A small waveform VQ-VAE, trained from scratch.
Model: encoder widths [128, 128, 128], decoder norm groupnorm.
Training: soap at rate 0.0019, 6700 steps.
Data: trained on notes from a synthesiser with random patches, 78125 training examples, 11.0 epochs.
Rows from block 7 of the encoder of a small waveform VQ-VAE, named by matrix and row number. Rows with one number belong to one channel. Each number is 128 + 32 x the weight over its row's rms, rounded and kept within 0 to 255. All counts start at 0.
After each channel's rows are labels from the 100 clips, of 14976, where the channel reaches its highest value: "top examples" is what is common among them; "loudest" is the band of the loudest frequency at the time of the peak. Only what is clearly more common there than usual is listed. The data: notes from a synthesiser with random patches. In brackets: how many of the 100.
# convs0: first width-7 conv (encoder.blocks.7.convs.0.weight, 128x128x7, each kernel summed), inputs 0-127
# convs1: second width-7 conv (encoder.blocks.7.convs.1.weight, 128x128x7, transposed, each kernel summed), outputs 0-127

convs0.73 [ 79 112 112  80  83 145 156 111  73  49  66 155 159 126 123 159 184 141  89 102 166 130 167 235 121 112 135 144 142  94 128 118 110 119 119 145 107 139  93 157 142 128 101 114  90 118 125 102 126 112 139 119 124  85  91 125 143 130 128  89 107 132  53 110 145  89 117 128 191 169 118 142 114 125  60 141 107 147 113 155 111 175 130  58 138 146 122 160 121  35 109 127 193  96 123 134  77  81 112  88  98 122 148  67 135 144 131 130 112 167 163 109 116 116 148 131  92  88 132 113 162 145 175 160 175 162 109 144]
convs1.73 [154 107 209 162 163 104 143  85 121 148 113 101 143 105 110 107 128  85 113 163 106 142 134 109 141 135 106 197 117 178  96 120 155 100 104 175  99 143 130 102 110 155 109  82  88 151 132 179 161 108 171  81 123 167 114 139 131 145 105 186 122 178 154 160 169 113  99  72 104  96  66 156  58 133 102 127 114 143 103  76 112  83 118 190 118 187 180 116 162 123 169 138 139 175 125 147 135 189 105 186 126 140 154  93 112  89 136 174 157 106 150 126 126 123 124 147 128  99 173 113 133 156  74 162  53 116 169 103]
top examples: square (37); triangle (27)
loudest: 500 to 1000 Hz (57)

convs0.110 [101 145 177  84  83 152 121 117 100 125 124 154 133 159 109 106 114 188 188 155 133 120 138 144 115 108 144 103 121 177 103 119  99 144 158 138 138 131 129 142 121 154 129 129 143 111  71 155 139  86 122  92  70 154 153 135 112  39 135  54  54 174 113  62 140 102 155 126 105  92  69 168 187 150 106 112 123 157 104 140 102  75 135 187 154  87 113 164 162 116 138 127  82 112 107  66 151 121 170 133 119 175 102 128 154 151 135 113 157 109 102  59 173 130 141  99 102 171 139 118 152 103 139 193 112 135  71 182]
convs1.110 [136 160  99 144  82  97 119 115 109 196 114 142 143 115 120 160 122 186  87  94 212 145 146 124  78 167  91 199 108 176 116 123 160 131  99 115 194 128 109 165 122 112  80 149  83 142 189 157 182 117 172 116 121 122 139 166 120 132 137 116  74 134 118 206 130 118 124 137 151 109 150 119 135 103  96 129 109 118 145 206 184 139 135 134 140 121 146  92  97 160 114 125 143 142 132 102  92 137  86 128 181 141 150 121 147 131 157  92 152 163 102 193 216 133 177 150 157 137 101 162 124 127  73  84 167 126 174 100]
top examples: drive (72); gate (55); bass register (46)
loudest: 250 to 500 Hz (48)

convs0.12 [136 143  87 124 130 135 122 130 170 168 116 112  91 124 224 159 145 116 120 140 116 121 113  87  96  76 146 142 143 119  74 115 182  87 146  90 163 121 204 146 136 132 122 149 189 135  47 101 125 118 118 146 147 155 105 116  95 132 121 144 130 129  80 139 113  80 153 176 142 143 161 168  75 204 121 122 150 136 108 127  73 126 139 121 136 120 102 130 136 175 119 134 107 113  48  56 113 167 145 120  50 152 158 102  20  91  95 173 134 124 100 112 153 115 142 143 116 128 108 124 151 151 112  74 122 151 109 139]
convs1.12 [106 194 192 145 150 191 133 124 132 152 176 147 168  82 115 184 150  93 129 144 119 142 180 154 150 157 119 139 132 120 135 151  94 139 153 123 118 107 169 169  92 119 145 143  92 107 166 154 123 138 149 120 122 178 152 100 174 162 117 151 140 204 198 127 130 133 122  90  87 143 162 143 145 126 111 119 115 135 152 142 144 123  79 140 130 178 147 161 115  57 163 124 169  91 202 125 100  86 126 124 203  81 119 186 141 115 118 151 149 115 161 110 227 112 197 106 117 178 149 178 145 100 120 127 147 151 116 114]
top examples: tremolo (91); drive (60); triangle (29)
loudest: 250 to 500 Hz (37)

convs0.36 [129 113 125 128  80 118  81 138 129 128  77 115 146  97 197 160  87  88 122 120 136 132  84 123 104  35 157 133  74 121 153 107 117 139 110 109 127  96 129 161  68 147 139 143 168 133 122 136  76 119 119 117  59 178 143 183  85 168 119  82 102 111 146 160 201 112 117 118  99 157 133  91 151  96 149 142 169 120  97 138  86 128 167 158 150 136 197 135  91 131  88  62 155 148 147 130 119 118 149 188  37 214  93 127 142 142 123  81 118 116 154 137  77 109 103 121 120 115 153 116 104 140 138 134 156 137 105 175]
convs1.36 [142  99 134  99  99 102 149 104  95 147  76 184 163 123 113 125 228 111  97 138 119 140  92 117 183 169 114 114 145 163 134 194  81 152 106 107 137 125  82 135 141 112 172 162 118 118  88 136 173 161 151 137 129  90 189 116  43 148 131 170  86 125 137 101  80  85 149 169 129 135 221 112 135 143 141 140  78  82 115  94 144 171 128 110  96 163 116  71 147 172 100 132 128 118 132  57 170 125 125  74 124  71 158 124 157 176 145 102  92 103  93 149 121 138 119 126 115 165 112 120  99 122 122 101  93 121  95 154]
top examples: pitch class: G (31)
loudest: 2000 to 4000 Hz (37)

convs0.71 [171 145 155  80 135 118 158 117 116  76 119 125  98 148  71 140 176 172 149  73  43  91 100 106 143 104 102 124 160  82 137 120 141 151 144 144 154 162 192 102 107  62  80 126  99 125 134  89 113 130 109 132 161 132 128 113 106  96  94 114 137 111 152 111 196  85 143 201  94 160 162 114 152 255 115 145  97 155 121 123  54 136 170 130  98 153 114 126 114  66 120 101 155 165 107 138 106 121 109 103 141  89 130  97 170  85 105 134 121 147  98 138 125 160 144 133 143 175  89  94 113 111 122 155 148 154 136 111]
convs1.71 [ 93 122 137 147 132 126  85  86 126 181  87 231 128 137 202 152  57  85 134 148 154 111 149 100 148 145 120 153 105 131  96 127 114  93  88  85 112 112 133 168 153 176 151 102 130 122 150 116 121 114  99 140  86 120  64 132 139 138 136 135  93  95  96 141 111 123 122  70  97 130  46  41 159  73 116 126 152 106  64  88 158 100  99  72 140 116 105 144  92  92 122 153 112 118 115 143 176 128 107 121 136 137 149 154  89 117 164  88 123  81 161 135 122  97  93 145  86  95 154 104  74 137 163 119 155  96 110 189]
top examples: drive (72)
loudest: 250 to 500 Hz (39)

convs0.93 [ 88 145  97 118 126 131 105 153 126 136 173 152 130 110 105 151  86 111 107 188 159 163 116 144 128 136 144 127  48  75  58 148 146 141 117 163 139 136 155  78 148 112 103 142  77 132 176 131 107 105 105 175 170 176 129  82 122 143 150 107 156 132 108 111 128 104  67 130 147  96 176 149 134 143 166 114 123  91  96 102 128 148 124 112  80 177 116 114 127 125  87 172  47 135 150 118 105 166 135  70 149 124  99 162 124 117 139  86 147  42 107  50 137 107 116 120 133 101 224 102 158  91 142  80 150 131 143  63]
convs1.93 [169 130 164 133 168 166 171 153 129 100  99  87 119 130 127 124 132 130 168 101  84  80 149 153 147 120  96 162 152 190 151 116 101 133 127 115 147 103 121 117 108 129 119 147 168  98  59 130 153 147 125  55 111 113 102 138  91 149 122 107 199  78 182 111 163 161 155  96 170 158 122 117 139 110 110  98 113 138 185 131 166 132 132 113 152  51 206 125  56  94 163 105 149 156 151 149 136 137 140 176  82 125 136  85 148 169 125 145 118 196 183 189  40 103 130 150 138 123 120 124 132 131 180 148 114 129 154 181]
top examples: gate (65); noise (30)
loudest: 4000 to 8000 Hz (70)

convs0.64 [106  83 118 157  66 170 168 136 160  90 153  60 111 182 180 135  98 124 103 132 158 166 138  83 103 131 160 159 124 110 151 138 136 109 127 214 124 177 137 101 131 133 118 127 147 158 108 226 111 114 162 106 163  87 149 130 122 157  67 101 133 130 152 143  98 103 104 128 190 181 118 197 156 137  96  79 133  96 104 143 151 144 156 131 163 139 100 143 170 131 136 106 147 125 116 136  94 165 178 181  93 111 128 155 163 108 147 121  76 113 174 112 108  53 154 124 128 195 142  88 106 135  87 145 168 128  90 103]
convs1.64 [197 163  98 157 195  81 120 103 167 138 161 116 140 140 125  84 130 151 185 131 115 148 142 139 124 113 139  60 116 120 180 111 120 150 170 148 126 126 137 179 138 137 235 153 123  94 101 102 106 152 151 132 137 177 134 122 141 119 169 116 157 172 136 143 103 136 192 128 117 145 121 143 117  95 152 135  71 128 136 184 135 153 153 182 156 132 107  96 187  97 131 148 109 174  99 140 144  87  94  81 125 141 120 121 174 240 125 159  98 180 128 144 113 119 183 176 112 147 153 157  87 159 112 105  96 123 119 175]
top examples: pitch class: F (34); triangle (28)
loudest: 250 to 500 Hz (41)

convs0.103 [128  73  82 143 201 174 140 114 105 101 106 140 134 138  82 100 121 151 154 140  96 107 126 174 110 128 187 159  84 113 121 145  84 149 168 161  89  82 160 151 148  94 208  84 166 114 153 102 172 161  76 113 132 142 118 138 145 125 145  70 193 126 151  89 153 189 106 128  94 138 107 134 167 133  94 136 140  89 113 124 120 111  72 171 101  96 143 205 132 106 127 117  75 116 119 141 126 130  98 117  55 126 129  94 145 134 160 134  84 179 184 150 115  84 134  89 134 108 141 117 155 125  74 120 168  58  98 121]
convs1.103 [108 160 116  84 113 150  56 154 140 106 159  41 128 102 141  99 125 158 125  94 117 138  98  90 113 164 131 160 125 118 155 121 146 160 115 181 212 128 146 120 156  90  96 143 176 109 112 169  75 121  97 169  99 115 133 152 163 170 123 109  62 155 150 173 139 125 132 126 187 124 144 168  94  71 165 152 109 144 121  33 146 126 139 103 136 124 129  69 119 154 131 134 110 137 129  43  92 183 123 131 181 148 115 151 123 139  96  96 105  83 102 149 148 183 114 146 104 181 146 114 122 158 147 179 109  65 125 131]
top examples: gate (52)
loudest: 250 to 500 Hz (45)

convs0.31 [155 216 144  46 114 175 120  34 186 118 136 165 141  81 103  93 129 110 117 146 131 110 102 112 151 112 167 136 146 122  95 101 107 166 139 105 141 147  59 122  51 141 145 114 114 154 140  99 185 141 150 173 112 109  96 102 120 103  76  60  89 147 118  87 136  76  66 169 120 165  93 117 175  84  85 140 186 100 174 155 103 122  89 112  96 135 138  80 142 129 178  96 123 149 172 110 152 138 138 131 135  87 108 143 143 154 115 139 121 112 153 106 166 117 161 142  76 166 119 125 143 119 115 102 146 109 134 157]
convs1.31 [ 82 119 115 185 117 117 128 185 108  93 143  62  82 173 142 160 161 116 141  90 174 125 170 133 111 100 151 161 179 161  67 111 178 105 142 162 133 172 121 144 225 163 120 106 107 136 149 138 131 129 145 116 140 107 141 179 133 171 145 185  44 109 100 137 115 110 174  97 131 128 148 109 152 160 132 154 145 121 118  84 141 184 157 175  72 158 105 123 134 117 150 158  94 146  87 116  84 140 140 114 139 172 147 144  92  77 159 139 134 153 100 125 149 127  80  84 117  68 112 220 110 154 118 102  91 113 138 121]
top examples: drive (57); vibrato (50); pitch class: G# (26)
loudest: 500 to 1000 Hz (59)